{"dataset": "single English nouns, adjectives and verbs, spoken by a formant synthesiser in many voices", "input": "mfcc", "channel_attention": "eca", "stem": "single", "lr": 0.0016, "beta1": 0.95, "shampoo_beta": 0.95, "precondition_frequency": 16, "one_sided": false, "grad_clip": 3.0, "batch_size": 128, "adamw_weight_decay_other_params": 0}
Rows from block 8 of a small self-supervised audio encoder (BEST-RQ), named by matrix and row number. Rows with one number belong to one channel. Each number is 500 + 40 x the weight over its row's rms, rounded and kept within 0 to 999. All counts start at 0. Numbers have three digits each.
Before each channel's rows are labels from the 100 clips, of 14976, where the channel reaches its highest value: "loudest" is the band of the loudest frequency at the time of the peak; "top examples" is what is common among them. Only what is clearly more common there than usual is listed. The data: single English nouns, adjectives and verbs, spoken by a formant synthesiser in many voices.
# convs0: first width-9 conv (model.blocks.8.convs.0.weight, 192x192x9, each kernel summed), inputs 96-191
# convs1: second width-9 conv (model.blocks.8.convs.1.weight, 192x192x9, transposed, each kernel summed), outputs 96-191

loudest: 4000 to 8000 Hz
top examples: /t/; /ə/; /f/; /ɔ/
convs0.139:521455550482499528490422492487429532507473515412397505538486584552497457548503479537518574416477451531507494454458484571516444527518587548558510489425548464443468524475542453525424479490549524514407458532507533508425572481502493501497473507411519448558472501501476503451521485470462495468
convs1.139:474380443557542515453507543477456517455540491572530505605469534524538408505512497481478514541509476424504570548478492487475502451455474505577516485446526569475535468493509439484455506426534458487504498519564485538486445519545415528555432509486490508456508514561424488548481496490523543470

loudest: 2000 to 4000 Hz
top examples: /ʃ/; mains hum; /p/; /ɑ/
convs0.1:499512531498576515494465510446596463470507514468510429564494550471508494469515510559456500513527482488493420468442576500504518455493529567510517484473495462520471514506510473410503520521498544503426557504497552558557475493439508514449533500474406461473538553580457502489530435453457533472
convs1.1:485471491513464442485478541503516450514519523489504428490568566404470465458494457430530507462558492484503460514445442463505475522480541504456453427451515455526473563482474560508483518504477505545414446519472543505525476494512484442504504495492522521460491450502509489445518480418505466482

loudest: 500 to 1000 Hz
top examples: /k/; /tʃ/; /ɪ/; /ə/
convs0.58:506486515462504441491469546482523503491451523520543505559502436508531489511536572478516504530453502585457494499480460474496517455522508518472509468509525497525463444501521472519461449512452495489496549464551471494477464531474565493512499516501482472424565452450505442477534481514495387493
convs1.58:426500520532493492529417515481492495493491470524529534532562458475464457476476472513609524509500490555506483531524532489512523513506528471510470533454475544559478523494498459517471408495530507528398447523527548487506449431508463532481486527481465485467544510494522576533483488599497547525

loudest: 500 to 1000 Hz
top examples: /ɛ/
convs0.2:512514502494453526535529477551460452464533486532492535491465530452519480505408440542486530433452465524492547576508535497496537432538513485484481559490575525482543472446502520560517539533541544483454562521447548557520498508517487623502540546503470528433454486499498591557486479483505449515
convs1.2:497490472549566557525504496454495519478428498544529565497514521478566546440533500422438497512514483521558504482512448490463519543509493497544546503457399561507418552508457537524471516499533566516535502499509540437531521507436517446560528533456494505495442479527505507507569486487476448494

loudest: 250 to 500 Hz
top examples: mains hum; /eɪ/; thin (high-pass); /oʊ/
convs0.83:505419492477483545527490607518606569538538471528507522455579506429472461545576496499451532452523517558492535490480513512503507458545541500554469510438494455521507533405529519465491547482451460531524534485482510568551476490522516472547532484524538482434368520476509517463471464501470458567
convs1.83:545457487497395483380468518539459522492507517452492463452539495512495472562561557429424569524518492516450504546533523510502447495460538445447543447524495523539516485424510453525505550545430488523520509485477529531533592522505517435509543634557523643468495514459491542410377547515476518468

loudest: 500 to 1000 Hz
top examples: /s/; /ɝ/; /eɪ/; /ə/
convs0.152:506517517419465567552522536474516494453551559472485588520516503511550467469460518495488475534444469491539489536480537533553532368488502522570525511410519537410502483524542562505440535493573557502476495485450526422447488535545492479574503487534473427479490555517397426548422493429538551501
convs1.152:516484417419437475489508470514527510532571518440488480510567508602440529481446485499527453511512522530494493557543524530457543547539495531466447528560416518571539502522497469485433463452534432512445419538599502519591491458479482556479436478515484459488526487511454482495446464522479448509

loudest: 250 to 500 Hz
top examples: reverberation; /oʊ/; /u/
convs0.186:515485496500433607484464515465469515465383506450534538492500473572458503578531578503496540498530491529494484424444461510432465413476496513521549493409519458477481479526484555500490488509514540590540563484472536538563490513466493491494522491492485455448505518509512450538452481468463524445
convs1.186:450438486481389484549448475491539506444524502491522535449480558473538437549450502483474436559585504546437422607474535493587479459590529506508561465503524535464533481443413479498465496502437516561544509494480492503498473551556527529500543514534445488449444488472492572502631521502416500526

loudest: 500 to 1000 Hz; 250 to 500 Hz
top examples: /ɝ/; /ɛ/; /oʊ/
convs0.36:452574500490488529460451523497537442437508538512594568432525487462441440483429463477520462474541499575538454456514460546523518485503506484483451472477434560491548463422529524629482487543499505541498520466492553502448537513488500487540525451512486525494552485508495508444522507501599486460
convs1.36:449487459494541478484467557460519545484460426436534521574509499471564474550456537499575499533549498557498576521479519536509520528459508497528583514465503515525574590495468496509443415508513474545457493511507534462464566457576445453550539389568494504439473530471500518418490545549442547450

loudest: 250 to 500 Hz
top examples: /oʊ/; /f/
convs0.80:474541486533479457511413494482452498547580442410468579462458466456523486441441486504479480451491457547451550495503499527474495522508487560539557503469511482527488472483468549464485597480498475482492483442527523481519486401435499505491542514488459537536485520524486487522504484480485497519
convs1.80:437472524484462492534503556527488507531534451402507453442530498524576454621477508519390532512545527469525398537525498507455594462520481484489417496518491563509479452480534534433563466531547442512459540478452492434607500513475486494536495566488480472544532520518519490471560502509489439524

loudest: 500 to 1000 Hz
top examples: /s/; /aʊ/; /h/
convs0.6:480425471475485531508482487471478507554490502541474580530508446488509537500514517381525505450530439434483494483538479472424531504517435515508523481432464434416500558532484406439556525547409493523426457445527524544520539465403466496496494499564509514460486554498408453552511468477490546507
convs1.6:492468519454552524497524487445526522535526526538471528526426500453443528570538519603539513539468509534496524481485455461466518516580448514428525511473525539529518526459487472463514502505469520543588448541494518448501460510481480559479460536495449526506589606444443517510491541522473512429

loudest: 250 to 500 Hz
top examples: /ɛ/; /i/; /v/; /h/
convs0.128:431483453475639538463489527428499531521454559476446529475534549444376497542508486542513481552503467476522524498490504558462483531485467558481578492498480519444522565444445520579544422483504560437525452503436480528520484516429478487497566465498505501434449549533484464611477430493544483535
convs1.128:516529458513560563473431510465532500463425492514560505460464499463512451538527477446522489518541462465475546584492527461489539526527466521580512453471502498564518528573438451479448443482504459459469522520480566495582531525500558476521476504452433509561514470424416568484524545539433494507

loudest: 250 to 500 Hz; 500 to 1000 Hz
top examples: /k/; /ʊ/; word: took
convs0.93:499515490496579477535494480516451494461557440484495441518531499455510444583425419555477561499516506440458468525492457466494557521545464570506518458453506464550466475546581460479447570452429486574463542554491557509454444524516482482466549513481460519470490560528474562465501497535542505498
convs1.93:488513531532528582534474552537474497456538540523545538487400530446532491510485482458519496525458521533498535434559515519502493548524539480489407509441453527515561487498480416558468533480520477489496466483461501415525556543582470535523523418504511471482542433483572528485463500525481473496

loudest: 250 to 500 Hz
top examples: /oʊ/; word: window; /j/; word: yellow
convs0.191:416571504441482541442507490513527472554540486549483543521508478462473525513477480466466474426565450448510471511489530527508493507548540525541462546525518512528417513575579549527543488483523487561532424476459509494459502512475509471526534458493529504494568514485522497511488497495479482559
convs1.191:533491495518427561479462535457480598433473579472587516436443550559546471590483515495501562453562547434491478462485471552492529489484504470539538442486496444583534502468484486531445514479447563513470507590533549524509485523469441505491497476463536399456497486510501511434484477532482479432

loudest: 500 to 1000 Hz
top examples: /ɑ/; /t/; /k/; /w/
convs0.162:514471483506475567457460541452437501501489513548529517541475512498554518551529477522511476519499405561516481494463505519469498493500441498545514489436435455520471455461450516546482553403500489450477500476511475505407435423469510557518484499460418445490478515433494496493508452490439477555
convs1.162:507581493539522555489454493495467501528426484545484497627496577456472475522545481422449475544544481603534480490401525508494561477559491518569528448515428512500475561458462457402497516428551510514484529458454466534490508498421440417504529498506579550463456515514601525453507594509531467475

loudest: 2000 to 4000 Hz
top examples: /t/; voice: deep voice; /ʃ/; /ə/
convs0.145:510479519455504563472533550458519505555446576483493424505497479458425536530543496492534505492433445513466495556497454533469527552520521552482471546569463481504509478411453491528526424490436435468494552510452515490447479470485516513498490434476510472437477465436497502471469509490499484485
convs1.145:486476495522436542507556487549486462519523497517464503467528511526458425522437531477465474538522521500557473523557451534483513516494430522481495522512518532491583475372505496413519438460507462492419530524452509506458498610465512532456542449593487520471553499487565514602466526528490442456

loudest: 2000 to 4000 Hz
top examples: voice: child-like voice; /ə/; /ɝ/; /ɪ/
convs0.133:544570500384510482478560516500571541446532483454513528502496513501494461522419480511543483541462455529505490482514508510432681495513457506494425463506484504486528432463384523485487539557515491499504497496473490482473460461481527501552565522534500516503545495522459421459516376575460506493
convs1.133:499478412477468457500476477539433566447518512509486492510526461576502568493408489561494498491441554454514479542526508501578535494528481507502429527491520553483583483455463533532506525485564496461564500507497509498425488540468514583502539512488551500516488446491592488492501570554456461587

loudest: 2000 to 4000 Hz
top examples: voice: high voice; /ɝ/; /ɪ/; /tʃ/
convs0.138:513497491460491443485474585461518474526533512518505408522437490478433529465562488518486477479414472451480514429515487544549451573511565499485438465541500440443506531555464446469525504520455480526484520484470555593459498520561529490515479472384568578450476500411529495475547440466490461456
convs1.138:549488506492529570544415520548504495562550486445551430458472474529512492483594546498475523454526467515518458476472475484438437541539476512447484529550528472509585474531549475494487529514496491499536533518506456511480586503510499440434518523533510561528489454520457450467574524464448511448

loudest: 2000 to 4000 Hz
top examples: /i/; /tʃ/; mains hum; /ɝ/
convs0.148:545425498485517394445451485512562528515413540494491289576531448458433483490518463490536521501519501509413449510480501507518476485511554534476442496510507447533520513570455574462479487455469516471477466410500456525495532547485517481508505487462507505488498479455544514495570486525475478514
convs1.148:522588499596529517474542486548487527528554488476441617486485519535399478483427465450448507520473489547543486476539420549435579446412565481468479459488539503475525511479550488470532535492500497421515498490486444478524516516523443530512489501514508513486474588546446424537466459530571467496

loudest: 4000 to 8000 Hz
top examples: /s/
convs0.30:391496566467586486511510550495543477546528475503471514570498479534526501488486500481496496509525520499517451463487455480555499477537473491519545465525505573484518507484529421526459482458493482443472482510520507481451419495542491523491408526518453514507448485523482506549500499505490490389
convs1.30:507522482447495455494533532568497473589491511459469456532435589491505474484508546514488474541542448456450565566498549538458519479491483504546476555507499517508415512483568479510555523465544440456517501535539408572444453518523494493428455459533514545554555480467530534489450544434507583458

loudest: 500 to 1000 Hz
top examples: /s/; /f/; /oʊ/; /ɔ/
convs0.63:497473445535548537477480481480531525506492542486500439505516479481566454468523517471544455497514528477463554465526426464467436472527483564518481543455432484441492495509481484459473559495499468458448516537553540566558543559464485499524556507477502587537453512414486489460567510411497501416
convs1.63:456476525387565520499455481506544472519553457568526515505533466481518540470483471495526589489550600527449522501455406483456440478494510433457494503474429481475533440538443442464510488448588492533465490553421576509427509506498524427456472482505517529496469508465526401470545487407524500506

loudest: 2000 to 4000 Hz
top examples: /k/; /ɝ/; /tʃ/; /p/
convs0.136:476511485422540470434493471520489501562431501466505428494482476491392520479504541482477452533459526595447469457529463479513501550473460499482454537474466466506511511465468485487490518502541520489491473516415568513470566487562564562528526504441498497482522499527543561503557493472506405498
convs1.136:496485506506517635471504491480504540527523503544445491477500466538498488505491518495473438546448543482525531447528432518472466533512462505506526494509523524490465502454518578474510548590525469478503480502526413502531533505518545445529477554461451503475503496482527359464513488468504447488

loudest: 500 to 1000 Hz
top examples: voice: deep voice
convs0.15:516512513420437531475526516521445508481493468445487480488514566510527478507452495493523534520473462531488504513479512538438444480493478447506431484532493524478494429497489516542566500482475447479520486500594448486445499504516411471444577504454516498522541464489464424501539482528521522493
convs1.15:504409436499434460503521477530474485485498502474497478494506535541480515461520484532526488528496557516508489543505510462513376537463474476537450476523495568482549473459544495477499537469498450500512461516549541512522531519480526531477474450549527533545473459475516512523427580505503488559

loudest: 2000 to 4000 Hz
top examples: voice: low voice; /s/; /k/; /ʃ/
convs0.144:486527455463448461487498523490485462518495468516457489518477535431481552473485513458466434500478559576441548502531473533474449470528458493498451471491512475510482527517499494451523520491545506546576485528471531502529487488566467526459516530576506454489434472412538441499537504476504428476
convs1.144:539493450476507586527527529516477472506481533463424578603429554473513542585466553467523522518538576482516526546448520551469434516517493465541526510472503526460459577485457476567538563511531491435437468513519523516469570424444508469497528503505519503490499476592516438532448489416517554500

loudest: 500 to 1000 Hz
top examples: /s/; mains hum
convs0.155:515484515440474445477546495525515471615478596489467534471520573441547507508457488584546499534473485516504536485489448473487570449479529590480497454477508556541549481565538501506482513466505533529474468439521497457478446488515497431464517477554578476460523480542459481517532493540509513481
convs1.155:552493498444468546578535464440511527409529513461511535427521505466480466482570398553446488555451521478511597565537401449456525437453529511529576499497515515484501508547450468495521516493482467523492537529532498512517530441450543512496429434499509491516444436531547462535526418509569551495

loudest: 250 to 500 Hz; 500 to 1000 Hz
top examples: voice: high voice; intonation: falling
convs0.90:453510479506532519472496481498450555490466423482453471503528460522488544560571532491564555540401446527492490456498488510547480453570473490543529505478514534461528545540531431594464507525530529498513442492471547483435475488524474546502562428513517529486473385490482432458547505460481506504
convs1.90:505521368530473506483463462517495507487487454520495492539488550547582509522476525484527498501400458544530469542553579476351474482497461439492497490403478492487494477499536550415551522469464472519552468448491514521580512517556489433521506555523471521476521558495467454541541555495516442536

loudest: 500 to 1000 Hz
top examples: /k/; /ʊ/; mains hum
convs0.143:435498516499526548506582467525511447513501547427435613529532534504479499527493483499468554489509443516516489426547480481458475520501464498454474503539545429528521465510518443481513572522521517520482469431536485505450522464504519502467537565553546530492497443542473536424542395538468434473
convs1.143:524474465544504543585502491499536497533465586544408448501543452512460478472464517525484478529448501509605496593562476527529527500504516455539521521477480508479519451465552461496482547516459529493558558487503456477478480538423488536534427488485504499494503583590467463448541526497500494549

loudest: 500 to 1000 Hz
top examples: voice: deep voice
convs0.81:533478486541495498495534470448507510498535543552484463527484455525466479481490478488504419545517481539480605493445538461492512503586539504445543584475372532485511519442464548561447493494431431492481523496437489473404547402554498499500551502526475504513525497542536495484486442535485537502
convs1.81:480524532492491441466527489441529441547573564540450502528440494562462486492495453485496575527568549503499546582450493491526547457462495552450466461536558500495484464488484487427513518481439503495554435459498452497463502497527551462401447501557453504479480489449512453525458589568498488604

loudest: 2000 to 4000 Hz
top examples: /k/; /tʃ/; /ɝ/; /p/
convs0.189:481483514492529470493477468400508531505528463528474527526460518432439566510501502478495481515579577497451517531502480434474503461443513517401520533534493525456480480444470469521385503491511518495564455485510454542492461493511505430476472478519550522528510485504535468546523457458529471504
convs1.189:539495569532448490560526481536504446501450448521449467486508433477548527469503473479489497461467446489522572469470502593489478491441440487476541428440529469551422457510497386531499532539546505554437454421589465525595462511507572478493497536469480480486480518501541487501542488490511447482

loudest: 2000 to 4000 Hz
top examples: mains hum; /f/
convs0.3:449563499523543462499465413452426479470436436568525535567489500496416477466517428527543449471552550512504472508539515485481481457499537500459526540447487565498484415495520416451455486534493468534534489482540549522497526533548465574505478571497479480506546395475513457489511464493511508483
convs1.3:455528510512574403464434537444513470530431458583442491570542459537569478485492547555524555500571443501491521469521525529496507471547428480551570473483501580446520509490512501539533535495432538510528473484510472425475492441438530528509494533505549491457540474555520422443506535496505555447

loudest: 250 to 500 Hz
top examples: mains hum
convs0.111:534519553532508466544467598397472517534463448556569446429552480468482502517478477500489521508463500498488452467546512504540560501527493520510524518452457475518476529460539506533481508444536501542526544491523543555496521500536476480492509435557487547461403507457516546495486438506515526444
convs1.111:467443465420488523420474501515468491517529439481502480508483534554530534479545480386570513503459501479454511508507531514478482519426491449464524518466492474471472519422531479518537477548473569471446511478533497536503512471623482519497500551494522551463503452522444477514470498467489523470

loudest: 4000 to 8000 Hz
top examples: thin (high-pass); /k/; /s/
convs0.130:501570474467464500588436491463466540556521587484471470466490562541485463475467454505455513560486511518506489539541476496506460461601537495536508521508518475474580492490486439489452490525507510593539540498468511529480544491481520466519471533516463538466543612444500518532482549522480467503
convs1.130:554512435522507473547506580505480483509449540603518492486508615486513497455497489561445470482515494484540542502485400490489520494506563453510523494467518529501481535517459489509549517404489502464469516479532541482467519416520519585491481494486466496483501481468475515484470504476484522436

loudest: 250 to 500 Hz; 500 to 1000 Hz
top examples: voice: child-like voice; intonation: rise then fall
convs0.9:459429482526528532443434525481446496507502452450540432498481480467453474491499530553507528479470440498543524508465511552510472462508531496520539459477565482507487378530497444507526503510504516441474525504585497503504546488516562565472481513527502510506546538478551470520533489455420553454
convs1.9:463532543525499400517516476468497539441472504456525516556502509497497490523476551462537502604451454489520474544480491507501478502468457448590523431484434505477546319459497475523512519508465537485429460493494489516483457465562450469493452578568468542510498503446589485536502432519514486571

loudest: 500 to 1000 Hz
top examples: /s/; /eɪ/; /ɝ/; /w/
convs0.34:452540525545471485540514528524446496473506498388482472559505526593461463490504532487454492463497438489548463463404455522478497458584413522572566494494503478483569439462511457538492574502519507498523515549555503515502566450517505511562489534447489434543517560484503510545514539451525609487
convs1.34:466510451479389508482449512470549505474505473517546516474551505481502501528447480544456446529495453519544591485520413521525528453462496457576488486525485509541572524525460510484470472548469435543507551477518499464515460583459501488500505483534565564456468474524522547536403472524579451430

loudest: 250 to 500 Hz
top examples: /s/; /eɪ/
convs0.185:454497505499576494449530567489487560521414466493519472509480562503549480535494557554563488469500476536470525507502480521459488463522443534574430484482438447450499483502442526499447546506466492428440483443487459530537515448499513528477533566511514492560572565416496467426481487447532461467
convs1.185:545461525556498493481525510497493495522566516503469505465516543506512487479508522519487507559531513549562547503503524516445459451501558490480521494484548429505553404575472475547498507427529476479500495501473528515447423445524479551442456544538414528535437509562541558470523459456537503465

loudest: 500 to 1000 Hz
top examples: voice: child-like voice; whispered
convs0.149:474572489484419493465484556515516506525520471570504466591466391520509563555539434477514510484535522512481478534459432501404594367446544534480416498472527477525521454562561441487515555489516527492483486512494509539551423509490512491515533453446520477517493548511466451508510514566535462455
convs1.149:518512465448482502505489531460481420519482556454469501621503505534471514488434487563523507495506499568539479459524578471518568521538445426541519562439412493480495400506436475565469500507498473460523559451531514523456506582480503466531549468499532514457470469421517524481550536474446446480